python train.py --model="multi-label audio tagger" --dataset="phrases spoken by 400 fixed synthetic voices" --train_examples=39062 --noise_aug=0.002 --time_shift_ms=100 --n_mels=64 --hop_length=160 --input="log_mel" --spec_augment=false --win_length=512 --arch="conformer" --norm="layernorm" --hidden_act="squared_relu" --mlp_ratio=4 --head_dim=48 --fused_qkv=false --qk_norm=true --inner_norm=false --moe="top_k" --num_experts=8 --moe_every=1 --expert_mlp_ratio=0.5 --experts_per_token=2 --shared_expert=false --subsampling=2 --layers=14 --width=128 --positions="learned" --kernel_size=9 --num_labels=60 --mixing="mixup" --residual_init="zero_last" --optimizer="adamw" --learning_rate=0.0021 --beta1=0.9 --beta2=0.99 --eps=1e-08 --ema_decay=0.999 --max_steps=3800 --batch_size=48 --epochs=4.7 --lr_schedule="wsd" --decay_fraction=0.3 --final_lr_fraction=0.1 --warmup_steps=70 --weight_decay=0.2
Rows from block 7 of a small multi-label audio tagger, named by matrix and row number. Rows with one number within an expert belong to one neuron, the router's apart. Each number is 128 + 32 x the weight over its row's rms, rounded and kept within 0 to 255. All counts start at 0.
After each expert's rows are labels from the 100 clips, of 14976, where the router gives the expert most weight on average: "top examples" is what is common among them. Only what is clearly more common there than usual is listed. The data: phrases spoken by 400 fixed synthetic voices.
# router: router (model.blocks.7.mlp.router.weight, 8x128), inputs 64-95
# up: expert up (model.blocks.7.mlp.up, 8x64x128), inputs 64-95
# down: expert down (model.blocks.7.mlp.down, 8x128x64, transposed), outputs 64-95

# expert 5
router.5 [125  82 180 107 103 149 152 130 120 117 111  93  85 154 111  66 173 161 171 119 149  88 152 104  82 169 118 119 160  63  66 142]
up.0 [122 169 119 129 127 144 126 126 122 184 165 166 185 152 151 117  52 175 100  90  93 164 119 146 131 116 179 178 173 153 137 127]
down.0 [144  76 162 111  87 113 158 146 132 113 133  99 139  57  96 106 155 137 145 171  83 155 109 122 124 175 156 101  78 163 188 163]
up.1 [122 156 100 117 145 143  76 156 134 157 136 134 107  93 160 150  89 149  77 115  81 159  98 128 144 127 177 121 137 152 116 141]
down.1 [133  95 170 153 108 162 155 128 140 186  83 110 187  93 126  98 122  95 108 172 143 118 157 152 137 203 111 150 116 156 185 141]
up.2 [111 166 132 111 131 153  60 136  87 158 181 122 164 113 110 119 129 126 105 110 172  99 110 137 177 129 150 106 155 174 147 113]
down.2 [ 95 153 149 113  96 142  85 161  65 144 187 148  90 139 161 121 134 158  91  95 165 112 109 103 115 149 171 110 136 126 120 133]
up.3 [157 116 161 174  76 152 133 168 100 149 114 164 101 112 186 147  72 142  28  58 116 178 107 106 122 137 177 118 230 149 108 129]
down.3 [135 122 111 172 129 131  88 124 142 110 158 116  82 130 111 211  86 142  94 144 189 109 120 150 104 114  57 132  84 137 177 116]
up.4 [137  99  86 140 104 187 106 135 134 188 142 108 129 170 136 111 159 151 139  82 102 179 109 101 164 127 123 181 148 136 161 147]
down.4 [ 73  90 177 136 178 177 153 105 166 121 131  41 161 152 153 124 156  80 174 120 117 119 138 122 189 119  91 125 134 108  88 135]
up.5 [130 111  97  93 154  70  88  83 114 143 121 149 130 124 135 169  62 172 138 170 159 161 195 160 189 123 138 129 176 192  94 138]
down.5 [130 149 125 103 161 121 147 133 175 127  64 162 108  87 160 122  83  23 127 165 149 108 103 167 150 103  86 109 175 152  99 109]
up.6 [169 157 114  92 155 113 109 195 135 197  80 126 124 111  94 172 105  90 126 166 107 120 121 182 102 160 185 122 175 216 120  85]
down.6 [ 99 150 118 185 106 109 167 123 132 154 149  89 146  98  97 103 101 114  85 160 141 120  47 199  94 160 140 133 143 152 126  97]
up.7 [113 165 164 146 108 150  88 127 129 147  80 128 118 137 118 115 135 155 115 119 121 160 141 183 177  82 163 126 161 191 185  99]
down.7 [151 110 185 138 110 194  95 122 111 183 170  98 156 162 141 123 134 102 145 113 186 134 115  94 140 184 131 109 106 125  60 152]
up.8 [158 168 164 117 114 161 104 105 106 202 108 130 125 112 151 173 102 125  81 131 166 161 152 164 144 156 155 112 165 151 159 131]
down.8 [180 139 122 155  66 141 159 129 113 172 128 146  67  98 104 130 105 117 149 202 170 164 143 128 158 129 122 166 209 146 140 135]
up.9 [126 136 160 133 140 123 100  77 125 145 108 173 107  88  82 132 157 203 129 188 169  93 153 183 158 147 116  92  94 141 123  46]
down.9 [139  63 126 170 187 121 112 127 171 117 164 165  79 160 113  60 177  89 170 143 103 121 143 122  85 157 102  74  93  97 130 124]
up.10 [131 204 140 135 109 131  78 141  88 129 162 132 198 110 127 126 130 198  92 117 137 109  93  98 135 126 162 117 137 200 136 109]
down.10 [ 99 125 155 123  74 155 110 157  56 124 178 163  95 183  89 140  69  99 160 145 167 126 116 132 158 142 145 122 166 155 155 147]
top examples: /ɪ/; mains hum

# expert 4
router.4 [ 92 161  90 112 168  98 136 124 114 138 167  92  88 118 121 144 121 160  72 170  58 184 116 137 123  91  83 152 135 118 148  99]
up.0 [145  88 170 138  71 124 176  99 150 130 118  95 130 145 166 102 138  79 154 104 143 116 160 154 158 162 116 134 184  85  82 115]
down.0 [156 119 128 128 127  84 135  93 127 115 140 160 161 166 113 120 104  67 125 137 186  96 105 115 120 160 149 100 156  86 201  94]
up.1 [109 114 140 190 109 142 159  90 142 126 103 145 203 117 101 168 140  79 131 132 119 141 154 142 142 132 139 130 107 103 119 144]
down.1 [125 158 127 136 132  82 150  79 152 114 162 102 138 119 152 135 137 104 118 164 174 130 159  54 120 165 124 130 138 111 135 171]
up.2 [129 154 119 113  84 111  99 134 162 152 120 163 159 138 136 147 112 108 104 135 170  76 155 193 128 169  89 151  89 170  99 143]
down.2 [227 113 136 167 137  95  56 161  79 155 154 106 162 137 105 150 141 146 132 153 190 138  62  94 105 174 150 170 119 137 132 165]
up.3 [134  81 168  89 138 120 124 120 167 140 109  98 180 200 123 106 165 170 135  75 116  83 144 192 128 163 119 144  79 156 131 131]
down.3 [134  86  52  70 116  59  96 118 111 125 165  62 139 105 146 100 172  81 169  97 162 167 123 102 118 101 157 112  49 119 120 122]
up.4 [173 111 151 142  82 114 115 111 181 151 125 160 124 151 149 156 125 118  90 158 106 108 136 139 157 116  92  51  57 184 129 150]
down.4 [140 151  99 149 120 114  93 125  94  58 112 135 146 127 161 158 146  96  77 105 142 160  90  74  81 158 135  85  97 141  41  92]
up.5 [156  98 183  99  78 216 144 124 158 116 122 151 158 147  93  80 173 184 169 131 165  91 156 195 111 141 151 128 113 144 135  95]
down.5 [169 158 129  98 200 162  68 118  66 113 168 123 169 109 160 151  91 149 126  65 166 109 118 185 109 179 155  99 154 112 155 123]
up.6 [103 124  82 114 157 135 115  82 110 163 153 167 110 151 132 195 123 138 119 139 132 139 148 164 138 130  85 165  40 148 139 172]
down.6 [ 99 114 192 157  94 100 158 150 107  82 154 132 109 153 137 113 154 115  73 126 112 137 150  86  67 203 112  85 159 155 103 109]
up.7 [149 107 209 163  90 187 164  84 130 132 162 150 114 173 136 113 134  88 134  88 161  63 110 183 114 129 117  72 113 154 134 103]
down.7 [130 153  82 117 129 128 104 140 103 138 118 102 129 116 142  88 194  97 160  94 114 114 130  73  81 188 196 103  36 165  89 134]
up.8 [172 115 131 163 138 168 102  73  85 165 147 128 112 100  96  81 122 143 165 157 172 108 102 167  92 173 125  94  83 128 103 134]
down.8 [140 127 111 167 141 134 106 197 132 100 171 107 120 117 162  75 153 105 104  93 108 114 102 120 143 190 153  93 108 160 166 143]
up.9 [106 103 132  80 131 120 109 123 141 148 118 148 195 178 158 164 106 132 118  80 173  78 103 115  69 142 173 146 128 116  99 122]
down.9 [155  81 177 119  82 142 118 116 103 162 158  99 150  99 111 152 188 199 143 149 147 109 150 169 129 132 156 149 123 151 144 114]
up.10 [135 105 161 102 105 168 108  80 116 155 148 151 127 153  99 164 112  83 157  83 148  94 156 156  88 175 165 111 105 173  87 160]
down.10 [164 153 118 147 101 129 109 119  96 162 149 111 176  92 139 128 126 165 122 145 158 120  97 135 131  70 158  86 113 155  82 136]
top examples: /f/; /ɔ/; white noise; text has "five"

# expert 3
router.3 [171 206 106 127 152 145 126 161 141 116 127 105  83 159 139 153 111 102 150 127 153 135  77 120  83 115 165 159  94 173 183 193]
up.0 [128  88 141 142 120 113 114 128 117 144  65 181 153 126 169 106 120 133 136 115 109 106 148 144  91 138 126 114 104  47  83  98]
down.0 [124 159 127 115 120 139 137 140  96 130  96 117  99  99 102  51 167  95 134 129 116 156 145 189 161  64 136 133  89 127 112 148]
up.1 [108 148  91 150 111 117 146  89 111 153 167 118 103 152 118 124 166  94 185 141 152 113 133  78 114  80 112 157 113 137 142 122]
down.1 [124  70 156 175 135 122 108  89  92 140 161 120  99 102  96 104 159 220 161 180 121 106 115 116 136  97 143 110 160 106  83 138]
up.2 [123 140 181 115 124  85  77 111  76 125 168 139 163 119 142  98 154 107  93 126 143 113 124 151 169 158 110  86 138 108 126  95]
down.2 [ 94 132 189 178 128 109 138 126 117 159 109 143  87  76 183  92 113 146 126  92  88 128 113 133 129  96 125  69  94 147 125 138]
up.3 [ 92 113 162 127 157  49 135 135 169 136  76 144 193 114 179  80 121 126  92 150 119 137 156 184 133 130 102 179 143 123  98  98]
down.3 [110 107 201 114 114 152 125 123  92 145  97 174 152 140 143  71 114 178 127 154  91 161 177  92 173 129 187 106 210  64  80  64]
up.4 [ 95  88 116  95 154  94 128 139 136 189 121 120 106 125 110 145 104  90  93 125 149 120 178 134 113  73 124 138 118 110  77  73]
down.4 [140 118 102 128 121 110 112 145  67 107 150 134 126 155 144 139 183 129 182 141 128 165 107  75 132 113 119 165 113  94  69  83]
up.5 [118 129 140 147 111 122 130 157 145  93 116 165 175 173 100 135 150 149  84 177  44 183 178 148 154 127  87 129 113 123 158  63]
down.5 [119 113 176 128 139  99  95 180 118 151 102 185 128  78 124  99 140 157  96 104 116 170 112 100 104 127 153  90 175  89 110 130]
up.6 [164 115  97 131 118 105 110 125 155 143 101 196 110 165  69 219 162 160  50 101 132 161 104 153 144 102 106 126 126 165 168 150]
down.6 [128 124 122 141  88  94 182 165 148 149  72 113  74  83  95 186 124  53  80 136 169 126 138 127 108 131 113  95 123 160 183 137]
up.7 [146 123  83 161 137 137 100 139 124 129  99 134  71 118  92 154 152 110 159 159 165 115  88 142 111  58 137  59 103 164 178 152]
down.7 [129 141  86 129 116 184 145 112  89  83 125 141 114 138 136 148 171 130 165 159 130 145  88 172 159 110 150 136 100 166 136 121]
up.8 [135 113 174 102  79 112  87 128  96 158 136 110 146  84 160 123 147 116 135 127  99 151  67 169 121 127 154 125 132  67  91 114]
down.8 [117 125 169 104 159 114 135 192 107 103 146  92  73  85 119  52 169 100 116 160 152 131 124 131 151 157 136  95 119 121 135 140]
up.9 [ 71 139 145  94 158  77 139 103 103 117  98 132 147 137 164 128 111 127  73 152  40 157 154 134 178 151 132 121 169 100 123  80]
down.9 [119 107 183 132  79 122  86 172 166 117 154 103 137 103 131 121 164 156 136 156 117  90 136 133 167 135 136 116 137  72 187  99]
up.10 [163  76 115  90 132 106 105 123  92 122 159 138 132 112 152 120 160 208 127 138 106 150 140 122 132 160  81 120  91  72  75  98]
down.10 [141 136 134 129 110  64 168 172 157 150  96 152 128  80 129  89 150 119 103 128  57 108 148 111 164 129  78  84 100 156 140 124]
top examples: /k/; reverberation; /p/; /ɑ/

# expert 7
router.7 [107 149 140 159 184 105  94 179 149 131 103 136 147 109  78 140  93  62  93  76 118 138 179 121 139 174  77 167 152 108  93  63]
up.0 [128 181 166 131 151 178  98 112 168 196 146 108 111 125 105 142 120 113 124  87 158 115  94 175  92 149 137  78 109 163 136 131]
down.0 [122 121 135  97  86 149  97  94 164 167  91 231 114 104 119 100 164 159 177 150  95 111 164 178  98 100 153 145 193 139 148 115]
up.1 [141 136 116 127 102 160  81 123  92 188 124 164 139 119 115 160 174 229 175 162 155 125  96 127  77 131 158 122 111 130 142 157]
down.1 [107 116 159 148 121 144 165 113 137 106 180 156 148 132 134 132 124 111 170 171 148 157  57 184 116  97 145 151 123 121 158 156]
up.2 [174 144  82 139 111 132 146  99 118 136  95 121 142 113 142 170 128 164 147  95 122  91  92 154 112 134 174 134 142 226 198 192]
down.2 [101  59  97 141 177 108 124 124 156  89 156  69 126  96 115 141 122 175 124 169 151 161 137 173 105 120 122 134 108 168 137 153]
up.3 [109 124 157 125 106 139 143 102 150 207 132 113 142 142 120 107 153 132 158 128 131  96 122 101 114 134 125 152 126 134 122 118]
down.3 [164  66  98 130  90 120 102 145 133 122 150 155  93 136 122 111 104 136 175  57 134 150  75 140 108 146 106 176 115 125  93 147]
up.4 [150  94  99 118 113 102  92 132 105 128 142 118 197  95 103 180 111  92 149  85 166 112 161  89 139 141  66 115 172 152 124 126]
down.4 [115  67 118  82 115 126 100 165 136 132 234 103 171  46 139  97 137 149 109 128 166 145  75 155 162 127  99 115 160 149 180 143]
up.5 [102 112 164  78  91 172 112 114  97 209 106 177 161 166 139  99 158 195 133 165  99 136 123 128 159 138 164 116 116 153 152 168]
down.5 [147 118 153 107  81 143 154 108  70 152 189 122  90 170 148 136 124 180 155 137 150 168 108 167 139 136 171 170 117 106 111 173]
up.6 [115 120 128  97 112 100 143 160 116 142 131 109 168 129 106 145 156 172  84 124 137 175 139 124  81 151 154 116 162 211 141 128]
down.6 [ 92  83 151  81 133 147 153 129 153 108 153 120 147 105  88 136 140 156 134 130  78 155 185 122 153  72 121 115 144 119  97 149]
up.7 [155  86 143  81 114 186 107 115 107 172 133 132 150 127 145 109 146 170 141 102 125 124 136 125 101 168 123  96 122 180 163 165]
down.7 [ 95 114 106 110 119  85 105 106 126 133 145 129 117  67 143 177 131 120 118 147 114 167 153 177 159 130 131 163 138 146 100 171]
up.8 [164 114  97 139 151 101  79 178  91 157  88  83 132 125 148 127 153 125 186 127 123 112 104 125 104 163 141 184 108 170 115 113]
down.8 [ 95 134 127  76 140 171 107 120 149 171  88  70 158  77 151  85 172 160 130 162  95 148  66 173  78 125 162 152 139 149  72 127]
up.9 [120 127 157  54 145 144  81  70  85 146 151 140 152 149 197 155 137 193 154 148  90 127  88 146 134  91 174 140 112 151 161 151]
down.9 [130 159  93 107 166 110  88 151  56 170 172 125  98 160 180 137 144 197 157 143 117 142 133 157 205 119 157 175 146 130  58 135]
up.10 [160  97 113 118  74 114 107 181 105 223 142 105 146 114  98 148 144 136 155 114 143  84 142  93 108 200  77  83 116 143 117 138]
down.10 [106  95 138 108 104 170 134 110 100 171 158 130 175 110 146 108 138 131 131 180 132 136 112 159 162 186 139 114  94 142  95 147]
top examples: white noise; child-like voice; fast speaker

# expert 1
router.1 [115  81 144 170 150 155 127 105 113 163 135 120 149 153 105 163  94  85 131  93 156 112 136 102 124 157 114 154 128 197 100 131]
up.0 [105 131 116 123  78 114 115 117 157 113 116 175 146 122 175  94 111 128  49 135  82 158 181 145  74  43 132 178 103 101 164 104]
down.0 [ 76 147 182  86 155 136 130 111 164 165 112 136 121 106 146  90 151 137  78 142 124 175 154 133 111  87 189 108 207 101 127 133]
up.1 [149 127 132 105 103  87 112 154 181 120 129 182  87 143 138 137 132 128 108 121  78 145 113 131 107 120 106  70 146  98 146 103]
down.1 [ 93 162 132 171  87 202  60  95  92 139 132 114 148 102  99 172 123 186 125 200  70 178 124 172 105 111 128 139  67 146 131 138]
up.2 [102 109 164 156 147 139  90 118 170 125 140 198  63 125 168 125 128 144 101 173 155 108  67 152 137 109 172 141 126  96 126  75]
down.2 [ 94 126 171  77 163 169  97  92 126 128 127 190  86 211 140 158 120 201  82  90 108 145 157 167 147 115 112 158 150 188 119 143]
up.3 [136 142  54 147 123 166 104 143 158  92 130 122  91 159 127 157 109 167 147  46 138 122 135 141 114 137 129 146 156 121 121 130]
down.3 [142 159 132 149 123 150  96 108 111 160  79 163 105 107 127 179 129 126 170 145 114 100 161 119 152 112  89 140  78 147 101 127]
up.4 [ 74 182  94  81 106  98  86 134  96 145 163 142 138 160 107 114 205 140  79 154 124  89 147 171 103 134 111 136  68  70 135  82]
down.4 [119 143 203 126 140 129  93 138  78 135  92 148 156 105  79 140  85 172  90 180 144 155 144  88 117  94 130 114 189 120 114 114]
up.5 [130  99 110  79 112 116 126 143 135 136 124 160 142 148 121  88  95 168 141 167 103 127  84 145 121  38 158  86 134 111 149 101]
down.5 [117 142  79 123 150 103 107 162  70  93 176 109 111 120  88  99 127 133 162 158 128  89 148 107  81  86 133 173 195 130  75 144]
up.6 [140 146 121  76 110  99  98 120  82 163 132  93 137 146 142  92 135 168 127 177 187  85  96 139 111 117 192 126 156  55 142 118]
down.6 [135 167 114 159 157 151 129 126  84 133 109  67  97  75 114 121  85 153 160 184 133 125 136  76 120 120 147 104 161 130  39 184]
up.7 [164 147  91 128 151 117 103 127 105 106 107  74 135 114 103 109 146 138 184 141 121 171 141 176  82 124 187 109 101 108 115 160]
down.7 [141 182 115 124 140 109 136 157  69  61 141  93 119  70 113  84 121 118 122 106 128 126 130 173 138 197 139  90 133  89 169 124]
up.8 [ 93 120 169 134 149 166  57 139 165 136 116 188  36 113 150 133 133 124 116 163 160  97 100 154 126 145 156  92 141  91 117 101]
down.8 [103 132 148  82 135 152  60  85 122 144 115 182 127 151 146 124 100 193  82  93  82 116 105 190 128 102 142 111 143 180 125 118]
up.9 [119 142 162 133 139 177 107 165  64 162 152 100  79 137  91 153 127  64 109 102 195 189 167 100 123 173 106  80  60 140 137 120]
down.9 [ 94 110  69  61 170  99 138  78 106 127 141 177 127  98 146 116 129 146 120 179 185 158 116 157  67 129  91 133 139 188 149 117]
up.10 [106 134 116 103  57 149 108 122 138 123 134 148 113 108 160 114 129 235 141 117  89 128 105 145 120  51 191 108 149 109 131 141]
down.10 [122 194 122 141 139 158  81 155  72 149 116 168 140 144 172 132 101 119 103  43 132 135 116 135 159 141 210 110 143  98 158 136]
top examples: rumble; fast speaker

# expert 6
router.6 [145 105 138  73 107 113 170  60 154 126 133 209 141 152 136  97 122 104 112 106 134 122 149 138 127 115 144  58 117 121 106 100]
up.0 [109  89  87 103  90 107 151  62 210 146 147 161 125 120 143 137 139  82  85 102 117 123 145 179 189  84 119 169 100 179 191 138]
down.0 [118 127 102 117  68  77 159  81 140 140 139 103 193 175 112 174 170 168 113 134 151 112 135 141  74  76 165 192  90 150 138 145]
up.1 [ 72 195 166 186 137 100 165 110  98 150 131  76 112  99 146  95 123 150 117 134 157 144 125 124 181 138 143 160 150  85 172 179]
down.1 [168 141 160 165 103 139 112 130  99  88 152  97 148 103 144 144 144  74  73  76 175 113 107 100  82 138 106 110 104 124 165 132]
up.2 [109 126 149  82 156 119  77 136 178 104 122 108 124 115 126 122 172 110 188 131 105 125 177 117 162 212 108  83  84 120 166 131]
down.2 [133 125  78 206 167  80 133 125 122  72 135 107  99  84 140 179  89 100 160 174 133 154 120  68  84 141 107 103  99 120 118 129]
up.3 [116 154  95 136 131 129  69 100 142 191 123 135  99  68 166  92 132 162 125  67 156 154 130  77 118 139 129 165 162 133 182 133]
down.3 [100 135 148 133 171 122  82 160 104 119 110 117  89 129 147 102 123  70 110 102 168 139 169 145 145  90 130 113 189 128 119 121]
up.4 [152 121 140 169  21 154  89  84 100 154  80 193 121 111 115 185 136 178 156 109 124 124 140 101 145 168 149  84 122 125  52 174]
down.4 [ 76  78 155  91 177 161 126  64 165  81 101 130 147 119  53 154 108 134 129 126 139 165 113 144 152  90 113 178 179 100 152 141]
up.5 [162 142 152 179 149 171 128 124 140 110 101 138  78  83  96 183 109  90 162  96 168  91 142 115 134 129 177 117 117 108 151 138]
down.5 [125  98 117 135 113 180  58 126 100 135 171 118 211  89 174 174  71 146 161  94 120 147 144 142 147 128 113 142 160 107 136 118]
up.6 [144 121 111 183 149  86 114 120 174 212  90 130  98  72  88 153 164 108  98 185 232 121 145 162 121 132 133 141 165 125 107 130]
down.6 [175 104 109  74 100 182 127 164 113 152 138 147 143 115 127 215  88 130 127 175 134 140 145 125 168 166 149 117 176 107  80 145]
up.7 [123  82  92 123 117 112 145  53 196 169 147 136  86 102 142 134 107  80  90 113 114  98  91 139 165  65 102 203 120 125 167 126]
down.7 [129 127 147  73 106 127 163  87 146 110 149 126 146 163  92 152 195 133 141 132 166 151 210 154  87 124 170 149 139 168 102 127]
up.8 [117 137 191 121 174 155  94 137 156 127 131  69  97 104 127 100 163 106 127 137 125 130 138 104 150 185  97  76  92  84 122 147]
down.8 [115  72  83 136 161 136 134  93 149 114 149 141 121 101  95 184 122  76 153 186 115 104 156  90 109  81  95 120  82 114 134 146]
up.9 [141 178  53 128 146 127 120 127 158 116  96  88 112  68 113  79 156 143 136 127 150 112  70 112 100 104 100 175  99 111 177 120]
down.9 [137 154 127 138 140 182  96 133  97 158 120 100  54  73 163 112 113 121 181 102 152 108  70 107 185 127 139 118 191 112 141 186]
up.10 [119 172  99 153  82 127 125 130 170 162  80 136 107 121 100 177 120 146 126 157 138  68 111 136 106  76  92 140 150 171 132 192]
down.10 [113  82 117 127 168 120 126 127 172 118  62 142  86 139  67 189 139 161 112 160 115 159 119 122 103  90 112 164 138 155 162 158]
top examples: /s/

# expert 2
router.2 [118  81  99 126 117 144 115 137 193 158 117  82 188  81 143  88 141 180 165 180 183 114 135 160 130 111 160 160  69 121 121 104]
up.0 [ 74 118 133 116 165 106 151  87 143 165 147 134 152 157 115 187 110 110 118  85  99 132 176  73 134 110 122 137 132 131 122 146]
down.0 [110 107 132 218 132 101  90 111  90 137 169 133 161 118 110 136 112 159 146 100 134 121 113 120 142 150  98 126 118 163 191 157]
up.1 [122 135 158 101 168  98 101  92 122 120 163 166 139 148 158 162  89 145  71  65  83 149 152 120 153 153  57 110 173 185 104 134]
down.1 [155  95  84 163  93 117 116 129 133 110 196 101 144 114 160  90 169 175 124  69 105 154  73 118 117 127 148 105 119 127 130 162]
up.2 [105 176 127  97 140 135 103 135  66 147 138 148 109 124  65 110 183 100 136  54 126 118 132 108  94 183 129  92 171  83 156 163]
down.2 [116 123 101 138 189 134 141 179 161  75 129 141 102 129 156 169 116  69 105 106 123 166 142 139 131 120 124 127 173  91  97 165]
up.3 [166 162 123 137 126 134 109 105  89 153  98 206 138 133 126 177  79  73 153  39 109 143  99 109 155 146 114 113 177 123 117 100]
down.3 [129 114 105 175 124 101  94 139  88  62 152 113 143  91 149 127 122 140 105 184 122 120 169  91 162 126 109  77 167  85  98  99]
up.4 [156 139 160 100 115 101 124  69  75 158 109 198  73 138 109 159 122  45 116  87 115 110 152 151 124 122  90 107 187 122 118 138]
down.4 [130 114 127 156 127  76 132 135 133 115 102  95 177 125 145  89  96 116  91 116 108 165 165 181 155 141 120  94 165  84 180 157]
up.5 [ 90 167 163 115 103 121 166 105  92 148 100 173 186 105 150 149 101 180  78  85 115 103 169 170 125 130 152 174 146 154 109  92]
down.5 [189  96 108 169 123  82 168 143  43 161 131  84 132 175 156 110  77 133  93 147 138 150  85  95 122 165 118 121  49 182 143 190]
up.6 [175 135 121 126 119 118  87 156  69 136 164  90 146 108 110 131 136 135 115 109 161 145 148 130  78 194 134 117 112 105 132 110]
down.6 [138 158 154 120 146  96 118 158  94 130 132 119 119  62 145 121 125 100  71  47 164 160 140 126 129 151 121  80 188 197 173 124]
up.7 [159 127 168 137 166 121 120 107 120 135  93 169 111 125 114 153  99 106  84  81 159 139 138  93  80 147 130 118 230 112 134 156]
down.7 [116 175  61 145 122 102 116 102 106 120  89 157 140 158 123 132 113 104 126 162 111 148  58 115 136 150  60 109 152  44 150  99]
up.8 [ 77 136  86 128 132 145 143 113 153 123 139 143 143 140 144 158  96 190 164 159 147 136 163 143 149 133 142  89 138 163 134  98]
down.8 [107 115  59 101 147 100 128 101 139 127 145  84 123 229 130 132  71 156 144 175 123 139 150  97  89  99 148 181  82 144  69 132]
up.9 [168 152 113  97 109 105 121 134 122 174 109 113 112  70 127 125 135 167 120 142 128  90  88  92 180 127 164 114  81 166 143 114]
down.9 [ 88 158 161  99 156 156 141 121 146 111 142 183 164 139 126 146 115 110  90 127 126 137 156 124 175 119 124 124 181  98  97 139]
up.10 [136 126 166 112 139  90 155 126 137 177  73 116  80 125 134 140  83 126 129 122  63 109 167 121 165 172 125  57 147 134 147 159]
down.10 [121 146 117 181 154 132  67 135 125 158 100 100 140 175 144 112 108 168  81 104 111 136  96 128 128 160 140 122  74 128 138 158]
top examples: quiet level

# expert 0
router.0 [127  92 143 187 147  94 111  80 101 170 157 128 179  87 129  66 150  58 129 104 157 156  98  92 127 157 133 111 168  83  65 103]
up.0 [127 161 121 122  54  60 188 126 185 165 116 126 149 118 170 161 162 101 120 118 172  99 175 188 109  66 125 165  91 152 176  93]
down.0 [172 171 159 152 155 103 122 101 102 130  68 109 100  93  56 136  93  96 146 147 139  43 171 139 143 105 129 106 133 114 181 126]
up.1 [103 195 148  95 108  65 172 142 210 141 140 150 112 159  93 117 134 160 105  91  75 108 108 186 120 122 121  94 100 168 198 144]
down.1 [159 108  70 100 101 125 105 120 195 157  70  86 173  89 156 189 133 144 106 128 129 157 138  94 166 126 124 108 117 147 154 144]
up.2 [170 106 152 107 142 182  91 149 141 119 148 179 149 107 143 108 149 121 123  52 154 148 126 162 111 175 164  90 145 106 218  60]
down.2 [152 164 121 160 129  95 150 175 122 130 138 129 161 145 156 188  40 153  81  99 139 133  65 124 122 142 129 141 109 190 126 133]
up.3 [158 184 103  78 105  73 136 153 138 167 107 147 132 141 102 164 130 140 114 105 137  86 196 190 137 111 102 146 137 167 179 145]
down.3 [193 136  69  88 127 101 116 165 100 104  96 150  69 155 155 132  81 133 166 111 106  70 109 117 190  99  98 106 186 157  68 128]
up.4 [113 140 117 101  75  82 137 114 154 188  93 127 139 111 135 159 161 182  92 119 141 140 140 137 122 129 115 153 145 133 166 187]
down.4 [148 127 116 124 163  99 130 111 200 174 122 114 223  98 138 182 105 128 128 148 107 112 173 113 149 137  76 147 115 139 122 142]
up.5 [ 79 141 129 102 131 119 157 132 142 130  84 107 119 137 124 149  87 155  78 220 141 144 167 165 140 106 143 134 101 116 121 209]
down.5 [115 145 147 128 124 111 106 175 142 119 101 171 140 132 108 195 162 104 138 163 145 178 109 146 158 128  85 125 145 176 112 173]
up.6 [ 41 148 143 109 147 128 127 120 125 145  75 130 116 117 142 163 160 164 150 190 192 136 127 155  98 109 135 196 137  69 181 133]
down.6 [130 169 172 146 126 173 123 139  73 125 142  68 144 108 131 175 104 148 121 130 143 143 100 100 116 131 130 132 182 113  25 168]
up.7 [ 97 145  67 115 167  80 132 126 148 151  78 155 122 136 118 193 178 176  80 179 155 145  64 141 131 111  64 149 164 108 186 191]
down.7 [179 168  86 126  71  89 135 165 118 101 123  91 156  78 134 150 111  92 148 114 170 101 129  91 171 100 142 155 117 153 149 116]
up.8 [121 171 153 108 157 127 149 119 151 133 120 116 124 122 131 156 198 137 134 107 139  78 163 112 131 120 110 168  85 140 173 150]
down.8 [103 151  74 145 124  79 127 104 160 121 157 150  86 100 121 138 147 110  78 144 124 120 174  60 125 123 135 114 119  67 129 105]
up.9 [163 124 123 114 115 124 125 146 197 191  72 114 154 118 140 149 146 155 125 126 109 112 131 177 146 136 118 163 139 138 237 134]
down.9 [152 166  98 105 130 179  97 125 114  97 155 126 167 147 120 197  11 162 128 108 114  76 142 148 115 126  89 152 158 154 103  75]
up.10 [ 50 175 157  89  84  91 179 154 143 187 127 140 102 147 125 133 136 126 121 138 111  71 122 164  89 108 152 154  91 176 180  94]
down.10 [139 172 106 117 118  82 110 120 103 151 115  80 102 130 110 162  86  97 102  96 124 104 133 161 161 116 157 152 132 138 154 139]
top examples: /d/; high voice